A small image VAE, trained from scratch: encoder widths [64, 128], decoder widths [48, 96, 192].
Rows from block 0 of the decoder, named by matrix and row number. Rows with one number belong to one channel. Each number is 128 + 32 x the weight over the matrix's rms, rounded and kept within 0 to 255. All counts start at 0. Numbers have three digits each.
# convs0: first 3x3 conv (decoder.mid.0.convs.0.weight, 192x192x3x3), inputs 143-155, a 3x3 kernel for each
# convs1: second 3x3 conv (decoder.mid.0.convs.1.weight, 192x192x3x3, transposed), outputs 143-155, a 3x3 kernel for each
convs0.40:194145098174124101089207105134162115207237114100170109135190048149053140145071144112080125027181155134107118139098150142141118108144127089152130109092145096139085149085162054163137169140081118120150186156128136190166161127113082000136101156047136117125130196162127134126139124097131114104091200119173186163125029137229198109146112151157235144154021118
convs1.40:086074107133177161118131170119132126147116043116139129101155146149182158124124134151132123128134060120085124135102133133187081135087133110114136123125179105163185175193105076206155097119121119107123133107078156138160132127102136167088138156138067140160085068106152100094081052069067150045157208097100193162099100182150132149107123127154221141133139111
convs0.41:131113105117167150099134131137147128149129111090153113122162111083100157145140144110124154100127132170147180126144153097113165117160145166152085144101101145107129198124116184079095126114121105092121114091155121125115149099131132167152142103107108149144112134125150146091132121155171219153129113127133105140123136148142131169145138131106118113164135132
convs1.41:139137112114175175135098130148138107075080134152137170109120130154113042122125122145160152169170101136152118164153107083085140151163157166143157124198165126126132107109147223109116128133101134098139133120163090165118136114134070129134173093067125112108120174121135130135164147107116107084185131106115094124124098105111136130163146130225166155126083149
convs0.42:115166194146198099086089137066239114081100104138126132056164167119176198126147102130104116144138143137114110078162132155221112120167140136135134115137104160168129138216171167113161140145141116143104130174120166169138103150121082091200094149189133150128133150129161086061109190128112125119143154103109140144145204067087127115114145072135050157144097063
convs1.42:118103154141078138119123118109157150136121188159152124110131134156072114150172191136169125139067140136156121104167123150132089147096126170172169156115133095116130100161131135137137153104137201114137140152122114102141087139111072192181129149149124109063128144102173145175113134138131141102131149144149172064168097154182149166164120100189135164162156088
convs0.43:108118073112033123111170121091107121148117106112142110151168161100104129171131163130134117087118121105119118123166132153122114129156112129176134101105128097139107071104112129068125076132117108131109114168110152154144138093130165113146136112113128115159139133175142136137121125104120182118131139145165153166135148151122120114108106109135041170095078169
convs1.43:106168145132104086128064175118135139137151080118122135103140141112115168092185169120112129150085113117156165150117090152091101076163122129092110143103154154121154158189107079196172080175159130103148155192125144104166121124151187065140135160133090115131102134174081127110132142147073093095074061068112096137135194097121127133115138166066156144103101116
convs0.44:153145114135140115135127115128197096151202111139106121161130094151126158129152142125161095133159133107067128106074162123204115116137145112134143150156136156153169126094106099163132092137104142098140074123147107102121197145123165116106136146135116131172112121104141130123155133098131091123125128120141121131122071139134088152118152105145165101165064109
convs1.44:142092142137182066121142135117119100104145094155150119123137074117143142119108097144160155108128104097091103144121130209196123121214151151078070116190072098159109139103105136083156129070168135126164160122134153147142086137084130171126128158051130155162136231155134105109133115145111143130105077078102171130108206158151196119138117103131081097157150084
convs0.45:122137135112073150122073130122161130074064120154124111163199127120125064077157081138134145103156115115150098146120107150146086150118114178098094093136124129103130111143169097217074128155164104124157213142120124137094146085163118063150107154186120149140154151155105117144110105127064157132122165097128083108069093089088137113086146110127182075114104099
convs1.45:124098133125111112089084113119161162131188152111125151127129162121041184123164149126157116161078151148120150140110095152084108166141114126133112118133155195132098111101157097122138125175101112116109114096118156136128079066123139125124127102093105126097100155136109132175179119075101065123107151109119154112146117167100103138126080131157078167126140173
convs0.46:146122127135107050179123124102157097152070049151096064125094078159125151139121101141123134173098103126161155110139160192132136137161128147095165158117098111176148124104120127098109164148107109105110132106094142125105095112101164137083120120104104147117140110162143110149113128123119152113150037145112125143074127049158120106143149121112112162114162128
convs1.46:158114133130077120149101145058186156179117126111107110097171155176109127127090154090160137042065196186103154130171174140114127127135095130141155153170172195130169120147144103139153097143144182112145151136097088150098149163148165068122130087108135064120115125135128179147155138116100127125143114166068139121101176130163170118129130143082083136114128136
convs0.47:104127189125040133137129130138123086075080175122151153102109086117069114133060145109156139149100070100133100114089112149034161162091142122096145127110125107099101139136178080146150148146090126124116112140140156146139153094109143140199183137109109114087174214098103088100134161134132171140119080131109154083078134095111136134127143144151158146179142175
convs1.47:180188154120073108097062127101193084139195120196216153146077112146139114132101129179171101072095062165196155083176095103091107122117130090126164150203142112185155125156097201143123181100086136076076133184157148110097150133154148136122101168114117095112135119139176195167088104161143132133163160153102076137149089125101108167126140149131114077141103189
convs0.48:104136125056159048135124184129090144161089127127164138080075132101229181104228130134126077115175114116132114167137123121089156117103094076142137083137106101175120068196123136170119154138161116119134135080156132145090122129138099083118122115128122138123111134089144152134133129137011133111081111140119134116134115149156117131131120116114072099124111106
convs1.48:130102078083173163149172113111152097132193159127099103161111126128028149097135165122084154133082097142100129108081147132126075127092144111098159139184169121124122116180109117141151116103122126178102124000154154118138178111103176165109119124112130084151129154131090103110120116096109073138154147152091176144165172129111079110160193111145074131109152137
convs0.49:101193083142135097094128118124083117183139148118153118124117100158146137156159109152137134142147152119163140147102099134109142143162142138123128144141133112143111085133122065116102133116084165116098144087089134114088068153084130138072155144188135121120095158139119105121133136131116152144132141105135122103071148138140130123146120093160190181141127087
convs1.49:134111136131124121119119132137148104170110100135134108136176131073108140147148142098128108130101135128122106095128110178164125140117113116176149162128125128142141166132120143123192147116170123120147120155129135127109137127106149127098145108139093124162102167115104127094091095121103159156133171135127131095091109147113124135140101126180109045105043083
convs0.50:159123082138077080134078094102090132140156124143164112126132118121150184206110121123149124159179069155100130138100159180085105140116102098124098129153132175169121107130117063129143107127148094133146149154123148145151136150162157114121100152123115111105104132136131083116128139123130127135112115148107086113056094105128149111115125171138127087109119094
convs1.50:156130166098100151091073155159131136160140124145212132136097160118206158122148117136087104102173100092122178113141133122123109140174134142158115123145142161159116125149140114157159143131144153126105089102142148095148123166105148154094124111118152094098190137139118115134144120105177140133150155130097105115185180122121101098132118134105142078108106145
convs0.51:167113090093159116092140117144085159155203150098162176149158134116179110123195158151097079112115151122136135126080116103143104141118123132159166109151168070168122127117110153070188147089144113141153116113093120118172123052107137067154130087145142125134151094140156128103135068095100134086132136136134161154129116139133171152140153061113115127117141168
convs1.51:176167115154151152131098141181121149121100112144075147126165145110112095126166124138175109149203172133159169137104145111178159134137130156126131139099117098107127133143141145132127177171132116120132131105110095159138148109126136138077118143138163101138145101141165149164206142103185099104171054098166144177067085108154167157102127145014096145109104159
convs0.52:086131103056193122136059101055119131130066141141104115163089209107187130088092052139174090138132103158119159152097138139113165157172153127063132114093133135147114082140117097214056090134152089110117119190148135143129078112147077251111096143158124098149176112111106158126109111083093088138118082163148123109199165070094143099152127143155088140095133124
convs1.52:102116111167151154088099167139111114179182148150157178183163149162133064171095150127076104123100176143104157128125131137059118133129154106146163092146125114175155162131154087194088073205172160140094147076132125126181086132073121053095149091100146125121177133115183098160104136131139130095122112100122122190087125111105120167121100119255066175167193084
convs0.53:079133123124126077111130127133134117131074110120127105174239120151249204237193129117158152083163144134152159095162167162171140119137126122118124172170148158141148080155142185065161111125101168145176159156120167140127172104176114128204110131154108117149120079124129067131133138100051172099090097138089145161147068129148131106129149125191155068149113124
convs1.53:144135136185162157139170113138137108130169136185176114135175154129126150156120138130127122133065090121109106125186135097112088117087082137141097090120163119130138112089142113061178102107140143107128099172146140100043158098161122120135132123136117140136122093071141097122095096116137153142134171100146147155066112152111131138112143102136115136124094100
convs0.54:134149100129142054144135131145160142136136142126151152124120151160168123166140156122163147089112138136146161196169150191177142108140165122098160111150121123086145131147149111114141143127136103099115122116132105133145141144103177093169105117107145149103154145156118145102147111150159140149144108083098069111097129144125154116099097066127086191099105100
convs1.54:118141193146184101158095120107135107103090136103105111116117119147152140124099118107165129129072100092082106140096096106122064075142097126138186115115157101083161154109099174158185144150152152127089096168129127139138154146154174110127136079182126078135131136083188084115175160140106172139123089094123135132182128190093094133106085081091105102079091156
convs0.55:142146173204112101085100031192138125160144109094102129176115161165090115147134122093146178127132186165120143087077114096150127161157149125131155108128109141201097144112143103046101158117080114132111134136105162152101123122069160131126059151121138132134125114139134113089123132146087164136079140164157080074145122161123153139134150155101164087161139174
convs1.55:195080120136126165108111081143074088069142089151221111131117159161128173111107136154152107105116154151117128126134124128155169107082083145112140113108174163096112136145109111113153163147097118151113109093094142109113076148140122169147136168106157130123134177133185122167150150130064107163068140168130087169158121185117098200147138163109186140145193169
convs0.56:155157175142094117097152111120133102109113174129101163142076123131113097097100159147151134126139160143175128130146133138125128105140109121112121067073121143192109094109147103195125141111104099150092149215135148122109112107092109158138126079128102129123144115138133175148148138124158117130094106127133096109115087145129133142120161055111115110164056095
convs1.56:165204163095153108137118189132099187100113087143130178079096113180168129107123115141107167118161107192076131167167179113168074117083118086164102119051096181152144079180068074137128119155155136220164091175142174178128101174126133146162144162121055147169114175212171153076126183180068129069150100127099074090148112129146121151098058123155087091115134140
convs0.57:091191152089142110146099099165113137128114144116114133120223120088185132115115134106100089155140129113130100184125101167128117110121125115153148134134137114103131104181140102085127108153102144128078119101134112141116122141117087158168164207137122157139173175104101072149119151113090148126134165113128158151115165129103176139107124089140082039129090161
convs1.57:108087155134086115136108121062193101163109137148105155187114129125113136131091082132077086097112137176140156134071135093139119130156134152170160130177191130170105107142134123062149140109167095123117139072137089127173149150142123083117133118150194101118151176127126181178137140128145151140145117134104176120100142120169127103094118122100116088138168127
convs0.58:131187153145140144147180162100071089107121080128127123081113130125178108115104097084104133102176113125112126116158148109147118091118112134119115106129108111101095128159130111088117115185100149157139059067126114137132148108107174129153114158124125123096161086136137098180110127141127179132117132110112109118108145148126090149114111113094080151094100115
convs1.58:125185143094116135102115122086127130151108171149119153158104112196141140072083126152181114127205145145097118126139132098118182179120142111138131173123162157130106149187131113107123067170091116138161081128097105126102129095128124102126100078067134115125138120131157195204186167142167130170128129189148122106083183129181115115120127124106114123190175103
convs0.59:175170116129125173118087088130065137062255125146133113143141158118160119066094183124111139137106162168124106116152159156136149133081116134158145138145127138152106155107113126136082144113122107144117122123131120115147142105108161099121196123156124149099151128159146136137121132137140140133121154100136158129173129143139111149139151132162131068114181164
convs1.59:157121128110065128173182123169150129160217110100103093154095108154148140142097118154081121147127116126166130168122133129051119125110133112122123091140161188132145139100195199105184163101067126136126109051117142134121144095128113141130104115101149140089128174135109116146130135183100106120122121127121124098161147139122096090144133104114130104146088127
convs0.60:127115168109201084118150168160134194134175142133139129150103187162074196148115107106186115115136092125105106074116098104083148132111121108092142134100143157114095134138155142132109117134129123152121106187126179096153163141120000167101120110056116147125104112108129149126125135141098135140107145147113157164127104153114173140114173076142091105142101099
convs1.60:121114090165116136119158126113143116101136151117134150144063138140079142126151087124105118152083055130071115117164135110129113071129155154059126150180114122060108128143222104119152169133184139118144156199190138141143129113144160065073099124080145116099142135127146138139021058099165118123085140065153095167093101108152120135176153153189097145148103092
convs0.61:140116129163120123151167143089115133121118065136141105151163122143094098107143130136069099132072165130137121128107146083156173119079114140155121075166109109197121119131162099034087086113161151129079137150146135115104126157137075107148137078095135149161088194129111127126170136126144169161119123148122149143095080100118147143160115078219205107143132092
convs1.61:120091160151115137113087132126119124078119119121108151126083131111166121181090132104138090123097134120148133098107114135115131130117143138156118155085108138136142143077102186099140122161136166134123109124139153095144140166148141133127153150098163154138162156114162173103137130132102153152081094141181104183151121091145128161128112113071134125151120148
convs0.62:197117124156105103134131127094063155061140127086099097121138148107065126174067102159121160094131180138165134144111150104071151162121148120143118162177140100122119084166112124151122128118131176138133121178157130116112133096175147238148113137100122136105160120148114116132120157116150136124108109094103124093177128120147124147151158140060127120083128148
convs1.62:073128177147171219107101148116123109116071169120168151109151148089116096100142125101143149065142101154115115117146111151172175100153125126098110145135112141113108145113111133066075133088079141124114148097106103176127108111109033058184140110196182190164118088125141131163159102139134181145132097112132105114132049055145116099120161124126127119136167177
convs0.63:149155144113019105100167119199103152146153188153176154093144145180146077141134147129134162138190108127147170160132160117175120118101122118150092142072131107044127079104123107170165097133145130105118085179112126103122102119169157081128127159127121088128136099144114137155158113139105200085155125144120150120147124124141118152153130133118127105120082100
convs1.63:154188143121079127137105081126152162109155168109090156160125163160134136171161196137120115125215147124134169137130139103071140150128117123141133167115110184122116086149171158068123165100089123105081144087129126117146174157141062137151124031162134058082175168118153177180136149147135154131152123163134080118127166132096114114169105120141142132174155144
convs0.64:114130120172098115097135142163134137084122124133144109138096154116129166154076171124167154120114142115150143152157117169207160134133139149089148152109104099106115094150148053157146114108149148141133102117116104145152190153178173145115139121148098127116142113155076065143103140140150105164183170133091102133146108123103096143182080178063168166142119089
convs1.64:139177118119097078136127116119141107116060136118148112103105152124091129102092160111147155116103148129071102123116076137112117128137109157150108107188138124170164156099105142100052163153048122144088108161150125132105139139095158080161117138172145088121094165134089131135196163159136094147106108159121183154073153052099108161126102108148067125120083131
convs0.65:195071098132106129126162133159160139196152136184204170102094100187059162178126099109133159117125132094096111128115113110156115162070129121099141152087130161095165136106160112113109107079105123100151083134115145134159161097142114065077146116129142152125133155123129137164150119126145128130117130143157101121180100152146204139125107128126183114150080157
convs1.65:140144146133138166133165091158106145146018153136142134133141096029150156150142151133113131095199146083132124131117099141144201134137096119145108108179117150198116115095126128119084126165118116123123103106146166129129126035137102136146143091102147130117158144103149172143148120129099091152084153163108129124165090142129137123097143150179149108121075144
convs0.66:170052145161044127119162150147130145095138144076102120131131114170081112149129143126153125158140090107159100131094105153058085163112161114132132120107161075085140136150185137168102139095133126127147139080119102081105120055169156091167195171152143119109076090121134138138140127111163211141102126114163154098161173144168144134070092183096108113102130107
convs1.66:151170106126141130121098118118099096177058188116092132150163170122110142130147142151109125168130138142133155139124165128115162134105144146162109157133158105104093143059135143151161113137117134109123110119126121184148110153100068101145115110146169114094167065123128131120139165142133123155105041121143132141133118107146148110118125109130059131105138134
convs0.67:129179166175197152106200136131119094115073130099108084100101122115116146183109194074085126146068128084133169157134130132126120124123115162124117104130154147097080139105107191082122125120122141109134136109132144092080150126129124156130101127166151129133147149141127150128134120143146136108168158126127114129132133103120153130084099126148162095148092156
convs1.67:147078134117150119121082121100139101139110150108161089149153118113175114127136158164121045138141069145120093114135094114149042156114124133102097149158136133121134068158113098088174122090192109124106132167105122071089157207114135058102156156107148131098106125080183136101089147186147143145158188174112157158110119158117125124099124055134140014135067077
convs0.68:135143135153143166169190076146136157034196160087146152113122125111088119101101113115105142120142094138099108105150137110023139169151096130142125113103148140085143146108085142084112089180105169103129159187144155133147133153083096167062061120068106147123135140113143122118142118110153152123118131123154145114117077123141156095184129111138174085107100163
convs1.68:088120114080083202129122127127103108160135117128151156078108094132089061145160141145139109177136166130095162103131120080000029123160160090123122123128172145181091130132141152191139133160144131085098131081124115111143103145125105000071133125143144139100130115113131135184162114086131112147125121071166121185170200141118167147151129120141165189121152162
convs0.69:102115140129141210151134139141131127150151096157110115148162094137113146145104167103098079110069146138108089159160111095080134154141093168097128174142076172134156166103152097086061160161097109084153166106127129162181088103111172083147130101124148121149111120093142118018114129143091121150101106141144143176157119139185051138093146170162018113132156142
convs1.69:201195141070144142123123123198174129096113133149106121175143139075074076060127073151145148195105130053108119126140143121165124157209151142114109094108126138184147122075134078090141112135167127164109143114102155109109120097113155048112127153154201149128098109178155135135205197133166105060058092066091157115118075132147113117038155104096015122085096164
convs0.70:119140123049135144101107090090132092132029178143166108111136145117123137152141136142174147110157142154140145117111144183142140149228169092067098160139128108159124095138148140093114067105127173125130098122131107123113191174176152162122142158144112125137142132154138144158179165130130102136148118153141122169195174101112153153137133118119089104129151054
convs1.70:089095082126170177114131115101181146112130086156139159098161137077135111151179110115138112092060138108100075128093139129088139106116143108141123101164157148151093139096099180183114118162091106081103094123140133088118097096110172121108157116162111109084144098112090143168158161142181166128135109122147133137096192154067131119100172110130000106069106126
convs0.71:149152111121059154123113130142205130081102118099157151104186117127120114150083170075139106175200151134130173095155153083119157107133119110115123177160161126102125116134144194078122166133090061145134140208184157091164190112087214126147139076099145130105117106122130170096135118139063163126063102157184103150147108147150115154147063134142063146171050193
convs1.71:137098078085065127133142142112159104119149115109108118134111135166178135107136131147108073111068140133117170136128132143135070151130126130117215052123145147126156108067129140143121143128074151177115117134069133118123138155100127087102125104101165124120191137192129151114138163189148104135110120146142134153130125206114125116133180127144149093119117163
convs0.72:053095120094117132154145105109143106153163102145132101155090140094108122170064053161182156074141149113152108137110100089078159146100159148110117128149163107069114137118111115028119144139133164102160147180095117138121138185156156079079172066185131088111096080146133156150112152133172192137147147105116139195138111087127133107079113117109203162086117159
convs1.72:111130104124127171143133150184067139125100102161149120143105140139118117137083064127101119117148083150130105127129157128142143154109118136135122108140136117156146095095164123099136138056104123104136126187124113126135125105119118143125171137112123178166140180144161144093122117174125095125116138158117091130098144135096074089145147098134143152134144142
convs0.73:123131081140165131154091084122114169107215149134122111127149134162087109126118129118126116077212124134155127213125152135098151145152164122101138174107150133099106107116108130127127101128153123074121100198116088142107122124155149135169114164125165126167141112121129163100096125160111166156109099123090117119089086136096104106119105096117095051060023107
convs1.73:126148115072192155098116092101114127093053119163143108131143170103104113123178121144140117153119100144104119103117125141190136110148139089115159134127137133096130143085126111161148124129152111140099106185089093091136116143111085144137138137172145133131157112150133145079144183180083088122100083106179144117109147125122158138109045137081156114103103128
convs0.74:113154137165123096126171151125109067185159062130152147166154143161130114138108074135131126111131138125175097122112123136150098105117127144128123097125114122117140070151119071134167129129152160120139136114123128106105154162133137071131116118129109126137054196141142130168131120125081164104125133062083124112067097146133106139093073138085198118128110157
convs1.74:119067123140122124140115133107160160126117144114120123189152139139111109132199125108160173127054110129101116116119139090171089148129123116149140075208074108119139113085155122070161154136122123145124104158131125069122110150165079084119111115161136121080140147132096128117107134130117167140125108133107123104142132186116086143144161134154181104117102116
convs0.75:134100178113112113116080116158123161186109147135162160140177070123110129122106168125069070113094063134146121109100133110145118127146129126122099117152140076142091122156102163160146205170124131116125145200129143124182141112085147119107124058086124119135178139139136198129127116117120093089072089093174150088111071145121195119149118096125115139098102139
convs1.75:126070132116135112153149147105117118133194186110139124168127132159115132145158119135053135163139091149133091144142156144157150135104099100118072068164137170134155140136143123146105120155071091130117112157138100163122142125110145133163121158136105128073100102131101095110151063139159166100118161184149166125079102187130104155165085095151067132166103120
convs0.76:094145090130143201137130110089119088101087102078122116108104091124133168097119172121129105161107135130184116133157121111126050092187125118108130117087127145024088174105141143039105124157108127082109129141120136116140122075157090126184153105168097142108115178111162111100125115076143155089101107136160119073170174107140120122143107090147125052111119158
convs1.76:116084107087106000079168098105154137156102094128182111112131140131127107141116150152073088183102089118157136076133136199193163122159194121131117129099129105191115144187124121188099133135185102127172137180116142118176095115091077101139158111147115149084101168152151162144137107070142110138092094115173133141107077128154178090104159136110071085170085098
convs0.77:165125123171075137110085063112107117106227092123142108080135147166111141109104122125158100120102125144151107147119106136096138164134116101186152113152113110086097147077108118118156123144122128077138128075129140175107107152166194155142127139163133128138116168102128097109140133117156175183101120126137171130134056126129100130164083159145181010119140146
convs1.77:126084098054127159122139130107073071158114202166113125124146120110092142110071091120116111070068170132150133177140138127053123107100130117140119150200120100132147116135128124141114135155156150105142163125104116176132120131103084099181124139122128156187155158137167156154122117097090106121169108164115084117154211189085067158158102115120126157148152128
convs0.78:129109178100219117135162145159179074177048071081112149140124072099092086093123097129102138107091135123137109129109146150163129139110099080104119081177127152170122117130119141090119162158133097097113096086116107107142133147139101113070070153124144094128141191109181130167138174151105070110094138126095111124109145097129170135101140154096087152099147119
convs1.78:159175158096092170127130151165149119102156157157111144125153160139178123092119131168124125130112143146108143126149099132105070163096104115136134118130141146139135086149115119108161166144079125143107145114113127083087159169137159077137130172109115142077085170144138155122101129110122130191150141118120139114136117168146111146130141138097162117113102127
convs0.79:171158100072141133171143115110125139149071115106133104106084183067113054136148139149139147090093163131119144115103125112172132101128125113148111199125121153057159046167109123049143085099159085143159120102109085107110081096117000226081136150116145159133169137173159090124153116134107132086171127149157095122139205136138142134144176091143093083091204158
convs1.79:150072121123109134127130178064113088109112090093152109152159128139085091134140146150141135137132132107101094116133073131116076132087041143110166127117162109157179126111105168146160137142151132119113154207054149105104141177140102159083094083117149189119157144091124158134088156137100112165105134102137134149099133130092094148166167128136153160115159107
convs0.80:106139102104175099176164093117106177242112159176155121110103129168130076139041071071114154086115171147112128125121116079155108152158167123099112129141132117188134121144055125068103141100124145147102054080125180165114022236161213220063202122085154118105122152124060089166085120160121140194104118072120102110052125088113136130194162101099024124173195157
convs1.80:131114156144182193113121105110147086143129183153107129152153143095106101105119098142156108125100136099171114111125114151129101139106116099155185130163144112108089117086166088154162104118111125062126157088098102101159116106099116158088115086093150192160165161122140180134177185095103121076135169098121127175101141174099120131178097073098078107105136166
convs0.81:155198109124077208182138138125104112080159124098140144126092079114127158126106160112161141106161121117126098207114092141060074127174184104157111225134110106114143059125122099166067083211140152091113079183133149087134053014154064207197116125122143143097130119112104090142089097144068160116133108140136070141197203149161128145103152149209065083121125153
convs1.81:082165170076027171131136124136145139154123146113109106160150140120161158102117163117180171176077117112131191122146120101000065165163181100124128088041171191216185152095069139166017113178039116138083113149075111081081132103108129064159096109158162164149143193196102043085171173168092049078122133141096053089171153185150116151055058123077097117194132123
convs0.82:114165166062220122144073166135092135118255120180118163201057138062200120059255093146077147102111179130111106114125076071150103169061126141146141103149157171065161176145158148142098085087133144102113151043109088166154169138069055187041126153167076168101065170165141061149160134099083176181151115143116130106106130098101143123147189107163198108128248083
convs1.82:104131114163101138123137119118143127167108105113171108155132101123137188150147195092127189111181172135154137135133141157156121173160133113118149122129125114110151167153083192144107142155107116140113174138153156169113078110113069096120120139161197155153226127153117172136238201122118036064141133145159150136123161167101148143135093162074068176132151122
convs0.83:081137156103094167056129183099055127091000087105096067162099148164153160146152150114136149183096121131117110127081184203158169168142138152127075143141158114125103147125148179123093187125117100095093150094128116136133140122115170171175132165118129155098140069129133136090126172150166166122132095116147117137155133079148118112131108148140080174169115151
convs1.83:114084138198163170134128132100080129081130071152140152118168149075114128120126155147165103119095107155134135126077111097157112101123181126144125152080187131134158077147119077148134105106110146128139134119086116095190127132144133131088130142138122128151168114125164143159139120112106172085140170108150124186149135132137145145143108193046112082145105125
convs0.84:163153112103110105105115142113103126130153130140133195117082098165133063120179129139087140109113147134103121114127108076133130110079098148162132110166129123153131107149097163136135153151138077114144142149140118143123109160174198085147140105149109113122128105113141150138118154147123166204135121093112108093125095149109122161124093176145109162150123149
convs1.84:092120132144036149093138146162162104134123105125180037137158127099105113135165098144119099105108174103138166085125116127127032134149197068183144156173164141129141109141089174172150105119098136089146108148125120109144108120117155177182116094161094123072095086140151099128197078140046087066125128088172143133088091170151148104159096130093108206134145120
convs0.85:159100071069173109145145120121014117082121132111104107096181139144104111169158135124131100139151077139113147103102125140128157147082151107113134117093132126146118143179123073145112117085086161079149112125142142105132115120152058141065122127130144136137142070145161160121143173124101161128161105118118142119145017205091172142138148087126092126157114143
convs1.85:110169119178175179124156144095064154114150134122164130114139121131134202104098132152217101134176091145142109115168120163157107133107113146126125164002116121113159148097123148099086135070088121099141147165110132154124112137151086248152129212115085087195119136148102143129095110137160155128140136118138112114160074119139125079167145117101127104129143106
convs0.86:120128151124191119157200134178113146158129110134096091102161126105192132138188173108124144136101136156129110147182178135220146127093152152133120125090120130187142127099136107180117161132139105097132120117136161114132166145125117095163099110162124104113134173124122114124150147120114132153134082153095136147150136158145143123109141106121225127099062127
convs1.86:089149102103167092143142143121110139139181098148146094116151152155120160138113102130099101186162112122117105085134126146156133124097127116113163131144126109113166128089119115148146097093150141099121084139142118134109142060161173124065135099102160083130067125133140144106092098101170120158141137119124135113119119123123142141140118119145158141137132118
convs0.87:102088131124031156162131128123162120064108096174153155142130103196059128141130127143105129133039100123201131160141134149057128109192077150096152136141113139121113163147139140091095098152135123106128140132140128154122185132139150148149082077088106157118122127130089159125171158115125116115116108149098135123109162123144154125126154151132056145080096138
convs1.87:148119157096131123119094173086053132130169095125186081107102136139125175147140157122145123124148085132132125117127121141186102130132132126136128140098181111129129127142085137122062135071119138101100133133100127097099108175148133128116117162161142124128107071177150153193120088092151151115143197125153096139166102178126120119108174156125147089161135104
convs0.88:194174152137127156136155130134136172136205203099093101137186168098124141160167122092132140126180188128122136153138117120099078078105160132141121110049119125069076114106107093135180126163120136154148116188148134132127138130128119101140160156138163104110168070166155084144112153115125142131123139115157106097151106074184110134135065109124105090130072117
convs1.88:108132112107102109110189148142174125155135115077097165172098105127129063122102145112157135211170180187106087113144090107175113136149105097074148133147074105167114118091116156113181101134105157180126118135180129154129086050139114129108167122093119116178168171089130125149129139069065072093160150114111089115113194059134136129075152142128233091138154127
convs0.89:173135102090100082111070125101151120129120138148101118144143126094137102133149093132130092103172168139136126117110132109050085083115119120109134114083084110117097135120142131151138104130122127062128090127152144122138114122135135145143159194119138121139153160124156184113099130093134118126127115142145098136115129156091107103134135147110109071119140146
convs1.89:151127172113143092130152106134104138145128171145091171080130107111137089110107092150053130149190065129090120144123117135148122110130138134154129158120097108095122134164147156066137177079145150130160131089186146129133127173114115189152157131095115099095106142131126128117115107123124132072105083123140156175169160129114119083107092120118140121117124087
convs0.90:152137128152162166100147201100064142119095075138082106083179151063115107078078101155153071172183145128161122154146101136169182125132104128135126034130143133097098115121139146145120143159117133095097121126108128148113139146143087086135133236121106094152160135146125169130126156132170171151168143118135128077159146070137115137131082049154120061158075102
convs1.90:170153073123112098151166138142105072148133131127122088089087128090040109126100128108146145110096137162157141127139092180135141149113147092107086133111111124118127122152158149110177112171088124121134169062110104146120139105124126115154177149107165139210173126161124154136127131132129114103122118145124172108091082072148099082081072144094170154067188124
convs0.91:153121110055121090131145109166162114095181068120136132070119130137095091178168124125122171124164145134147153096093133096062174120173129115145141146098098081101163192129135144088147124103079133136136158166122113136140112064098163064113159189100117102118100086120128132126180140086145118126082174126094097136158095127166150114180097120147141122097173130
convs1.91:166148137115151136088131135136155089113114147167146183135131123120077161128116132128124163120095115112172086098116158125138117138083152086186162132126148161115092131163151159121136157126152138128133187067112157117087123152096142082153164173187162133106112142125193184109183154124165133133127149115114133134100125118164130115150118147105065087154115115
convs0.92:080101211140127158109180126181118107061196058126128113103150093155144085124104122131146123112165164082148096106133149154178066133092163101191162124145127130054150158058112117050162071038121125136152112126123129141134132155154085091147035129159143101124106105174144155116138096061091112036141100115108218135165086124147083110117139162093193071093122170
convs1.92:112097150143208206131155164114132116109107081144107167164146110128192138158152167138084127101155153077125115131099033116000050096079115108158180103143229144133140121133104161235168173176146116083077113094054137097090157094126057088113143121139121134121135145056119138164194101086084048114129163100137153171188154185105114132168180113090192146119149147
convs0.93:142114111087115144133212131105163109147110223104195111154147164115088171134079148139151158110123157125098122175112116127116133106137110119148130123133128117149118136111127174118099168110113112127120105175107132092122139105089052143099120099146148097126105095164154144154119178103128072127127103107129120101134156122144161071137160139164089152094168105
convs1.93:108146084158078144165148103107121115099107153152131148131104122145191164123137123095122106146070105094129132113061087120098069107163137103100139089141196148173141157106156165152074165136115136127099121172092097126127166122152128117140124074139136159135144130142151113111184082113121159118154124113158101133186082161133098111150132155166131109117105150
convs0.94:176082134085197120087135154098153145156048139109121151120157114135000121129144140123134171167141177112159119146045165166097153119049136167106123107086103094106117133099151131194053154045131130131090113163118148110152073134154177173070124128137118125120123109181124114140109124149186135161160083144061138107120169162090123127144111065110191134118156071
convs1.94:145092123158137071167132128131134172176061043112098124120134136149126140131120175126071108142217128095132178136168158134028095170105125108133126069025170131163147122164181186111060165111068133140122170222076151116113157165123115145106100075132178134142112161142091166183119167102135134106121174159139098156133105138151114169148148145063139157168176111
convs0.95:152152131187252204196126169115123126173111173091145135199088092112132147097126155130117092083114081110117106136127127144106132161117139080126156100135094158140127085132162141048099088140142101094160183173173133179148158082135045122111097067081119113138102118148144117106130128123087144154139141125149150112156099166136118141105078101147085123137073109
convs1.95:144103136096123123100098121153130135095188195153138145103115142136049120138087103074113108135133112099135126154122104138190116121146123133157110140113086108140108126134136080116120143154164111132142170169094138147126129178148097099111120112139153136136121129171151114110094122204128151177154145167091163148099094114109113100133202159144141126133116107
convs0.96:187106091120151126184159157140102153129094106130132127192142109081083105144153112151142192149160121126114135156131127145150135129095132090101138123132135136125162155103092100148120093166106122117143123122147144125165151128153122103160133117092137112121119087130146155096137094096150118092121115090116113087092067127124132104129109115133168118147098070
convs1.96:151134181175176156128107121146109118152073161109181083125077125201132103091156160099091109151163114095139089144192124220068127144112139154102141103131090147151090158106088156116102145115098158119137170176104153111119097166095137170184133125133088150124134127143092104127065119131135150037135107111112120128106065133106074123096078148214124118140075110